A small contrastive audio-text model, trained from scratch: encoder activation quick_gelu, text encoder activation relu.
Rows from block 2 of the text encoder of a small contrastive audio-text model, named by matrix and row number. Rows with one number belong to one neuron. Each number is 200 + 40 x the weight over its row's rms, rounded and kept within 0 to 999. All counts start at 0.
After each neuron's rows are labels from the 100 texts, of 14976, where the neuron reaches its highest value: "tokens" is the input token at the peak. Only what is clearly more common there than usual is listed. The data: melodies that start on their tonic, played by one synthesised instrument.
# fc1: MLP up (text_encoder.blocks.2.mlp.fc1.weight, 768x128), inputs 0-63
# fc2: MLP down (text_encoder.blocks.2.mlp.fc2.weight, 128x768, transposed), outputs 0-63

fc1.93,234,142,191,174,232,204,216,187,167,203,228,108,202,213,177,232,185,288,214,207,253,140,228,121,148,224,151,209,225,184,281,188,219,275,198,233,196,196,160,126,161,219,181,164,211,167,283,234,181,180,185,251,130,195,263,291,178,242,234,202,232,227,222,151
fc2.93,151,145,254,171,211,198,230,221,127,210,255,174,291,226,251,192,190,242,178,208,163,196,243,138,194,225,167,201,199,133,175,154,276,223,196,183,223,230,89,123,225,213,189,234,203,141,230,188,265,155,179,168,190,232,133,240,255,215,161,161,178,243,192,225
tokens: "d"

fc1.373,263,245,182,182,171,207,151,233,235,115,153,193,194,208,142,239,272,197,304,161,226,196,226,228,274,199,222,261,177,208,219,157,210,233,243,271,163,257,178,157,126,104,224,179,279,270,224,144,164,213,185,268,258,229,236,256,185,222,204,199,213,237,167,216
fc2.373,168,184,167,192,237,208,205,199,247,173,244,147,152,251,155,167,181,220,159,190,180,143,169,205,246,193,163,206,230,205,283,283,269,177,160,191,200,183,230,150,170,203,180,144,160,137,209,124,168,246,216,261,170,117,237,210,180,157,193,226,192,195,248,151
tokens: "<end>"; "g"

fc1.738,198,282,169,177,230,200,175,229,108,130,147,157,192,173,202,183,177,165,243,191,222,245,157,235,206,178,273,248,157,212,168,184,176,190,156,299,218,234,256,176,133,227,282,196,159,219,233,257,148,245,237,218,254,175,220,195,239,208,227,245,252,212,252,160
fc2.738,230,170,231,170,162,188,242,218,195,186,276,180,135,216,230,194,254,236,207,236,191,239,210,123,164,227,179,196,203,172,197,250,226,151,187,170,216,175,173,196,205,181,259,180,180,214,200,219,143,287,183,290,166,126,264,230,169,259,164,227,204,202,156,80
tokens: "a"; "6"

fc1.519,266,177,201,160,230,250,148,209,250,179,167,122,191,168,176,220,179,259,176,186,241,147,162,168,232,194,259,199,204,266,164,207,245,251,194,193,189,208,180,153,203,236,175,174,221,249,230,155,183,208,254,276,212,257,208,278,214,248,179,201,202,235,204,165
fc2.519,161,111,211,198,133,156,254,228,123,200,227,151,231,217,210,209,165,216,131,147,189,242,235,146,213,193,156,159,170,175,209,253,279,232,167,251,191,134,219,218,285,212,207,253,167,151,223,227,191,150,179,186,159,247,186,241,189,173,155,281,164,190,212,229
tokens: "d"

fc1.615,189,146,226,199,234,240,164,161,189,183,201,233,214,206,134,216,202,211,181,213,178,177,180,209,195,153,235,241,240,157,208,143,135,270,180,284,222,301,218,162,170,249,232,150,208,245,197,156,196,177,167,224,198,254,162,158,215,197,170,159,230,168,245,259
fc2.615,199,102,224,144,247,125,223,235,238,249,238,200,190,189,207,255,225,178,177,207,146,199,190,158,161,255,218,153,201,165,177,205,226,163,195,199,192,158,157,253,234,190,238,189,166,169,224,190,177,243,127,179,148,202,219,225,240,242,188,218,147,169,196,139
tokens: "d5"

fc1.684,183,164,226,214,216,234,156,192,253,177,197,110,224,192,218,185,164,286,172,183,248,137,231,146,180,148,186,180,230,214,218,194,235,163,142,246,145,196,166,118,166,248,148,143,214,205,235,173,219,190,167,193,155,269,174,272,175,214,179,271,240,254,240,202
fc2.684,167,158,260,174,225,212,210,182,122,200,210,196,280,219,251,210,214,198,184,227,207,174,247,128,214,210,118,176,191,183,168,138,253,242,188,182,192,210,95,113,234,218,162,192,200,141,219,214,293,151,174,201,163,240,136,241,235,224,174,208,165,254,226,229
tokens: "d"

fc1.758,202,238,230,247,233,182,207,146,208,172,173,132,227,193,191,190,199,229,170,186,211,223,161,199,232,198,155,198,194,184,266,251,191,150,205,295,179,176,228,133,135,202,144,182,223,193,243,199,190,277,160,250,225,229,172,292,146,248,240,247,228,190,187,143
fc2.758,156,165,264,199,241,229,202,171,115,199,235,226,229,269,257,178,191,232,216,185,205,152,237,177,210,246,167,179,186,157,195,121,301,198,205,186,215,177,149,109,204,205,156,184,230,89,191,197,247,192,214,215,172,214,163,261,216,237,205,198,164,221,225,239
tokens: "d"

fc1.513,266,268,179,221,223,242,226,197,228,175,256,233,172,212,188,237,202,217,229,156,261,118,181,245,165,183,219,240,191,223,236,123,191,173,140,265,182,200,229,142,136,194,154,139,247,217,188,231,224,199,223,259,183,238,271,262,211,237,231,155,240,212,197,208
fc2.513,155,165,195,243,197,189,257,183,204,176,255,263,266,163,183,239,193,206,152,230,211,179,186,139,170,194,217,266,167,168,211,274,182,227,116,204,184,227,192,125,231,204,232,264,132,168,176,194,216,232,145,202,215,149,276,186,301,205,169,194,228,179,203,142
tokens: "<end>"; "c"

fc1.724,227,204,127,207,198,256,174,225,205,133,129,207,233,202,171,228,219,158,231,229,198,231,194,243,190,161,249,237,222,200,202,237,102,232,217,192,117,197,235,195,217,109,156,243,254,197,153,199,155,280,158,253,203,133,173,237,164,239,170,134,201,173,210,249
fc2.724,202,195,260,226,238,183,193,209,181,237,279,241,233,255,225,184,249,208,150,227,227,159,180,210,213,187,127,159,208,163,288,175,210,179,224,177,166,172,178,132,254,240,147,183,192,133,182,237,279,176,199,220,182,181,254,219,210,180,151,260,222,191,204,139
tokens: "a"; "b3"; "b4"

fc1.723,211,204,162,139,238,230,193,203,188,161,198,185,214,246,150,244,155,114,211,228,243,156,194,203,189,219,237,251,177,223,170,146,196,283,249,278,134,210,254,193,213,141,208,144,179,233,219,163,131,169,159,181,221,216,208,199,153,235,159,129,205,208,212,209
fc2.723,241,116,229,140,210,130,197,221,212,196,218,221,204,208,167,256,201,210,168,156,203,229,181,142,174,290,181,154,186,171,148,254,203,246,160,240,173,172,142,139,232,114,208,167,192,215,250,185,161,236,161,218,157,193,247,226,216,279,180,183,139,236,126,164
tokens: "d5"; "<end>"; "d4"